python train.py --arch="vgg" --model="image classifier" --dataset="simulated stained blood smears" --train_examples=97500 --image_size=32 --crop_scale_min=1 --horizontal_flip=false --targets=["small cells"] --num_classes=7 --norm="batchnorm" --activation="relu" --channel_attention="se" --depths=[2, 4, 4] --kernel_size=3 --stem="single" --widths=[64, 128, 256] --downsampling="max" --mixing="mixup" --loss="cross_entropy" --head_dropout=0.2 --init="torch_default" --optimizer="soap" --beta2=0.99 --lr=0.0048 --beta1=0.95 --shampoo_beta=0.95 --eps=1e-08 --precondition_frequency=25 --max_precond_dim=1536 --merge_dims=true --one_sided=true --adamw_lr_other_params=0.0018 --grad_clip=1.0 --cautious_weight_decay=true --steps=21700 --batch_size=384 --epochs=85.5 --lr_schedule="cosine" --final_lr_fraction=0.05 --warmup_steps=2170 --weight_decay=0.08 --adamw_weight_decay_other_params=0.01
Rows from block 4, named by matrix and row number. Each number is 128 + 24 x the weight over its row's rms, rounded and kept within 0 to 255. All counts start at 0. Numbers have three digits each. After the name is the row's rms in percent of the matrix's.
# conv: 3x3 conv (model.blocks.4.conv.weight, 128x128x3x3), inputs 110-119, a 3x3 kernel for each
conv.35 109:124090116142111162134162173149141138112133124129140132100113099167154158093100111130126152076110137103101140138125134142138136123127131134116128178174135133133123121084098100098121149111115118119133133135129098125164139206118103111131131182124154146135133135119154123123
conv.36 098:126067122129143139142197137114130140140160128117137146120114097118145155162143090171148096169113129126121095105130156140154140140140128128131106152122089132149124100119152149129139136146130121135113116111150097130129129117105105186104115143122148118138132149103152112116
conv.37 104:098147120136216159112129064114119119107101110131130135145130141130082120138075084113107079091123070069133059123126114104122120116128140128137139150170133105136182111144156077101121096105121176146090175169108111153132106145154113104150112109167162105095139117113137131148
conv.38 103:145153124146120118109103150099157174116095146111119126118171123073140146138123132134108138102072133107128113161177154114158135107130150126109099132157109155188120133092134144111104145161101099109138102136093122114115123138114121161090144122122128095102133143120135135121
conv.39 108:120177140202147109127158154103129129098116109128149160120163138184139156103144148099152113120132115113167161157145135130129140156145121132113123142149132211158124082108076140197111143159126126090102130140127147122103165118123145111141141151103140151144136133130154125158
conv.40 105:112169126133127110163148117140135118115129118103135109125128118159137123136119130127099137108141114115119114141128097139120096116125118136128119135135144123134130142130108137178131105142120133138125157173152086120118111128116153158110096160138135135130115120128207135105
conv.41 100:097150120106118164067121149122131138161129155119138143120134114112126114127137132113140100112133137128114167122119111131140136122143134113128133155173121132161135097154121156134128072091156159147142138142139101098121105124152144113119108124117077126073135129137110144109
conv.42 109:122172134182153153099120169136149135109116129086083099112156119140164135095112139089146120157102113151134129176149077143133130071103144133109101098125083112135175142106133104097133120108104112090148094117146164163135143137102147130130134117144120168157123107171119118136
conv.43 104:094110120117103148123134099113134140102130111167175176122104149152110158143142153143128134081088117109100104109149114140137123137136143114120133128097127165122207125114118161131085125129103106116166096100125127168113126098128108139140120117155116120167113106121109104150
conv.44 101:128105125100145134127125125120117107092118104163135156125114107123084158089077130126112097138090124125153117110098122124097102121114144104149145101118149087131157125124191125098142099112147109138115086109110086084090098108117133134150110129155125121168124101158153118166
conv.45 098:220133105161134085123104101132146115098125120125109119166085131104150153110109134115108105110099078193133149132143139145147126120129140176143168134087127071062114141137113093117101150166122123159132117118132148139135102110087142169142097099116119167143147087083140161131
conv.46 096:168131138128164189167165116157149156129132112080118109149111114150174119127135113109108130094090129124098121164147140131103119110101097133130113120111119126125138127154113120157119127130123076170187111069133102131152147069114154103140091125132133147122137123132169127122
conv.47 106:108128115136138133133134121136148136120146142111121134134135124156136134137146121141142129145109151152125146127117100117122112110115109116113121130124129121129124082105107098113094098111088099083118118096110118122112118129139122123114131115106084093099108099106134106132
conv.48 102:106113154090125141149169095109139134136142122119095090189176079155145130125152088147118122132115146148137126121157163150130109127097080114178147156118113111073104161112152149089144107107115150127106100120091114117170176094109084146093134059095112127135089133131131131145
conv.49 102:117115133106087114119069111120141142161137096156155117103096120115100124138129107121088124082084091138107138126140159144145143148080083124098101130094103119136114139103094146128100172138134171175144098128105105130131104137130135148138142164136121113136114131139136141139
conv.50 101:123099120099091088135103109137160148152158125167170169101124129135129139132123136129148138095087131127109106134161151133134124141157127139135119148117109159114133138153153132155122128143121168137131110098121142122133148137108149135125148143109110117164126111158123118127
conv.51 108:118114092123170146143141081108116130119135138085141145103118140112133120117103128134158151126087107122106111108106094124141148153150163133178156131141132135128099126114126081096083130152119123104089131122087120100074114107116135105089112053120135120142146128119126122105
conv.52 099:059133167091182142137120114147117125133108119145132120126134139104131121124126120137130123108166132123106131131132134105121131134153145118145124156130129072120133165111105151137101155165103155114101102108095144119169149113126104121135128123152120173140093157127171093102
conv.53 104:148196150126126119146110124109127125097105136158118147105149135132116155122109138110121114115136112154138110130128164128130118138138107142128139133091055140185158125098087105133107133100141128096099154102133108135095122101101116133140110180074111137126131126137108132104
conv.54 100:079174136126082089083091128196151132129147135114163152117153117116106088097099098153138111147086156102076151137131124122147126116140123111131117110131115120159149112133148119126166111110114113106097172146162120124133148110098113103109093136154116104095114122105137111156
conv.55 099:141141136143113163128145162134146140108150120149133094100158115139166131089114140106117132129120133150104112145146138140141122147133130102099095110130106167110120113064126107124157142172115076160168121155136108139145149109123123096126133136131119126154149120158099136099
conv.56 096:109120151160095144131149129177121158110138127080105121134144098107132112135114092083075128090090102123120138124142131131141124110132104108134107104143135096119115133109124157077129122123124107126131161116130085138175143143108178117120089140124112133130127094125162132123
conv.57 097:100092128106110093109136102144132119144121117118112128145123112135078103133084120119122144124095131119088134128123115116117106113109130143109106146116147137144127097145150068149142069155113136131138137118121143144128106174118114140108122115119116125117087102088085095119
conv.58 096:074115108103108120108148147170134103140150149119154187139086096111095112110131160117159063107168156064056096134120127149133129118157149089119140120109113144150099099120122094125116136143131120153110116117125104111105078108121163109118086137125093147104092115133109129124
conv.59 098:120124122108105143131118113109133133160134121141150136108112131125127139153139116154102128118088112133122095116137130125121131145121134102130116135162160129151147131121128094138124120095124148115123121133127146119112132104120177144094111133104103117123113133137109110136
conv.60 105:098113136138138125136136091149128125164134114154143134122124145130127124094093112112124122145086124125077090139145167153108130146142156120097109137120149165131114133118114136132143136121106121157120177216136125132118121124134167143146117153143132142119106100120134110085
conv.61 093:094120104111108093104112126087123065064076067099074070138119090110144141133130152135116123130137096107129103130077087101091086091079074118119131118134134130139154089092092115100119130116119111083096131134111100132103121133114126140181128141135157137150163150149145148140
conv.62 103:140119098068073116085145145135121140123144142133169173165165138119135129145153129106117092144158162123100155148144130146140134167158147132113122132177118118118147107140153145151118119107067118122111133142086136090105148123122104141106122103126169096096129125147119137115
conv.63 102:138155155216246132159090105097111117083131148093122127133103087111164107141119139129103128125105133131129130112114118101123142129148136121147154142147122132106086148154132151125115115137111142078120127078095108098117115107134138076110106127197118143146126147150114121140
conv.64 103:130114124132233102098147112141137118120129128100087109131132159128097114135110122143110109121123134104113127126123157138138151114134155109126121085085105134172160125108127129135144150146140182198110139173116161129124096127141078105141150123148123077133119107125131113129
conv.65 101:163129103153141114103115136111123151125085127119118077120165113100126183101093126113131165138110145123165101124114124118147152097088120076106121086129085104095126133097110154080092174112150115126129121117078163138138094058095134126158131099103108147136095095104111129109
conv.66 101:144121136109104126093160130179127132156180124120118094107135143157116105109098111123132142072098105084100111134146172150135139161148109108148150120130127145095136154109130139105165127107108137121124167101118097135128125125118144111141096122127069110165136110140162153179
conv.67 101:111157135110093151168119125135135129147133140135136129102133137148127126151113143127100143122092098106081099160136121097103140123140144112089111122152154102102139127109110140130157122126118104079113119153068116112089150114144137115088136105072134134134114104102121150142
conv.68 097:147110118115081173207149110126136138127130166118115152135129133142136121154106110130140133115152094115099087124138139121126111121136145140136135181097122119115151138144114100136127108108146102133142098098104118139100164115144113124098091136120126109130125148067154065101
conv.69 102:087134091152175122143127081144146144100123098086133138078135135212145115111080106136129121119137130095082107160128109154100094102092128150164141089129120092154151101103150110113119121140118106090143106106134142157095129110146150113130095107164105128091123108085123132099
conv.70 094:076114081119138149150135142118107100140142123121130166098105152201114103148142086152105072104147108103107143114100123139095112149134139107126109137122128216126129138099087120132129140166076146148145121127125153102140124119145112111149144118180114103121117086117176126062
conv.71 106:113108062139118117171178072148135111145143149124146115116123111111105132140112126110105134102119134132084079105071102167129137155140147112096098095088070065072073117126105143083096099064114150098158151158150091101139110113136151116153136108120153137113136154152143116139
conv.72 099:129106169137057142122129123143142132146124136115119129115142131142133130089158150125139145109072150124056110143137140157135134144134141133138108117091125154142123117106172152110095084083129094080092120138104134086168120063100112210099106083102128161154137094161119113126
conv.73 104:118120093106113122148083113121146164154118149216145109141113089115124110090138115094140098089140128083079137126126113113160153131124136123148108105141097109135086100121088127132108118151147146130106188119117170144133122150138130114153150121122127116103123132098051095127
conv.74 090:160160130118049141105150110107103140123115101124125107166122139146078112131152136142135131135085116133116106112135138122115136136122137133141101161140111132056090116135121112139108120088080117104119109113118118135079139118128119133093104142102120107138130125146106137099
conv.75 096:151115142134144139166114129133191148131095141125116137143134147090113106152158095115130117113114150135095133141133141155166150133137140121146166118135146136124124112099143118111155138115166135123139084102077103074141116114128104095093120113118088104126148201125111116151
conv.76 097:140167161142127115129122123116120140132159138106118162108131123173113155129144101153120120110139108119138131095092106138156130130157123116140118144096106148076098137111086100151125119103107069103119091093114132092082133121135128108113164141098144139155104140141107097144
conv.77 100:092120154131119111109126131166166121146126146095073109163085147141125120095131132122127126122171116143148140160135119143145120118143164114108166121112195121114166091125155055102142143130119120094097124125161121126122087112132152111151093125119114066084182121116140150140
conv.78 101:102101090092137109074102109134119120139116144151126146161159154104122102123091124132133154133134139115161113116121116141130113138126113137155134117140136101158128118144141101120131090114131158149106112122169128117163088126124095145126152102134133127089150138153125141132
conv.79 111:108090125144165105138147105152138147150136125122125131131115152107101075104090123133105133141128150126066082115137140125116144117122137137140102129125092105105106140149151092081093117210132146151118150077090096117157131125183092083106105124153139108086116092132153147124
conv.80 094:141143125159155114107104101115117116170141128156182173094121146130123109173110094113151117110133135123106145105117095156153122156168158142148156137170142143171136154111100133120143154140163122137104110153151131130103114125133076078094147143116130125135178139159127121139
conv.81 104:139115145116117126135141150157136128125160138103106130122133154130148128130130137116109162090079147115131138126134151153135138132130138117133141111103121148119134093088107094090120141114118089123126174137140146129138127136117156138124131135137090119125129113113112121097
conv.82 094:119096145111171195133131131123136140125138168109120143107112160095149196119117132164152139162131142150147107106122170136169152138154117140148125127147158101159148086107139109145168056120137139112130118122105122132120111129132163116108132134140121175164120136115140130144
conv.83 099:105113113109127129097164108121117129126119123125090061107166125121120116119134163121085121102058084142096096149138126129133123109099108150116148110170167110087117165137117129120156154129093102087155138137121130119131135124154128133109142113118120096068126100124062107100
conv.84 100:068091116111068081121127099112161122131146139135137129121109081129107113132147136105130136049100103095112143124117122163125098147109084104126116173114092111116088105113125105160135141119142088102101105121166119138156121145141141139138152146156119122148182155105110148130
conv.85 092:119131152092124160113143129145143143153171156095100110159099107154159115142121112160110086078092111117091091119115114178151140128130114087134108166106115138107115146144139147120098122107104112138077175114093137167129133173136114130140143147104094121125118098094150135107
conv.86 097:146117110125102086087106120106160172124122154163125126095108114096113110115107125086081164111132084163120123147148128129144151119123164099108078085132132104121099125088103114135112113153127084096115106131149099139129150138123095131161119120107120141096103103111092115132
conv.87 102:125140133114151152107078127118129114141126096149126070152147174110126129114113120100101101079107122100108145154166183169178186177146158101094127124106136114128141129096147161147139139156153140124114120111120106095120128131120117121121118097106177118092176132139128141134
conv.88 099:140075107091074135105199194107112114098128140103126135111072150106069123117162188137104117147124106117096123095090081097147150108151136093057080144163137138145163116141119146105104124090093102147114116106125094099086132108092094162146124163114142100136143128176115083098
conv.89 097:122119124114107156103144158104119119139126088140140122114115144135090127120122103105130156133107121080102109114150147140117135159133140120146083119111060127138093065119105128175144170165132134098129127128119097102127122111139124102099148147127111122161134122106162119111
conv.90 102:153141142122122123113079117136117149135111109178126102151126131111116130108130121101145131140117113098108121128128131118121142112122134121102135140121132142142148111100119143155146116127113146153110130128121113075114098114151095199128153117122132126125116131140123132189
conv.91 098:053112163100122151146105077129107129111123150121134135081070132138183121101086126082087111109101146115077106140125139118127134113108089167126139086069135078117109141148122134106098129130131105086075094121143112132148132129118153116145164147135137150119125129104113105092
conv.92 096:128077157123159097087113134136118122140120145140112145145125144125143165124147157106131117097128137126111161152130140134132153124136155123064116138083134108126114103135105105114126149140111153109111070117190122162118114149097083113150136139096114134085152127111153176145
conv.93 105:141123163091060125074106088091103147117113152135162130144109085121146119108118094145123122121056134119078101077145162085163163124167120149135147106171168100176125115143124119107115137141140096147045148122080158115136119133147096137143136125128144124114172082119144104105
conv.94 088:126130158096098128125148139146108129135164171105147162101134145125125103141114118166119109120110108076076091172142161158127140141149148159143107135131141126119118106113118111104132119079135113122138138126162120122155140155108168116161153128116087128125130118136098141100
conv.95 100:118127130129158112126140108154131146135123142124115120103131164159125121147158155113131148096075129116084135142121126132146149143143138112107136134115142092124154133131125131118104125102130146138116125129130113097136138146134112124151119124143105086095154143125177132158
conv.96 097:122133085127151130104103082074066089112147134147190176113120101147161154129136128132090126148142141116115100077067093108121136163153136137160139105103148136146151132108141150118116149146150112090101091087080144119133126106101148149150135140126124134147100089079151125094
conv.97 101:158130098130119121114115145109087060122074050142094102129142145125143146108135128134156147122113160135099130072062071053016064066059096135129142130133130121122107122135124142153134130161142084103111103129119145136112132121172135125140120103128100067093167089093184194134
conv.98 098:137136118149150108142084115151156164116081132117089156145117125143116113101139126123143131091136129068075127155155128109129137121086130156150099128116133096107138115121103125142156149128124125160117114114146122141132111166110137115170192127115119130084110152129113122117
conv.99 096:066160170092120153142164134131138125141148129098096116089177155104147132159149138096099123165164143111145120130134138156160143136131114135123097159171152080091099092092084119125128098102128101133110118151098121134144143122139167129108122125155126136147141111092110148133
conv.100 100:071143102136124145099128166169152105151126117125136099144123128140153124124113109146115093130117115122061103144110100160120135131095126169162151140098121115108111077118121116101107152181090177161200099149144100122103118090126140107123127078133154156128087113142139120104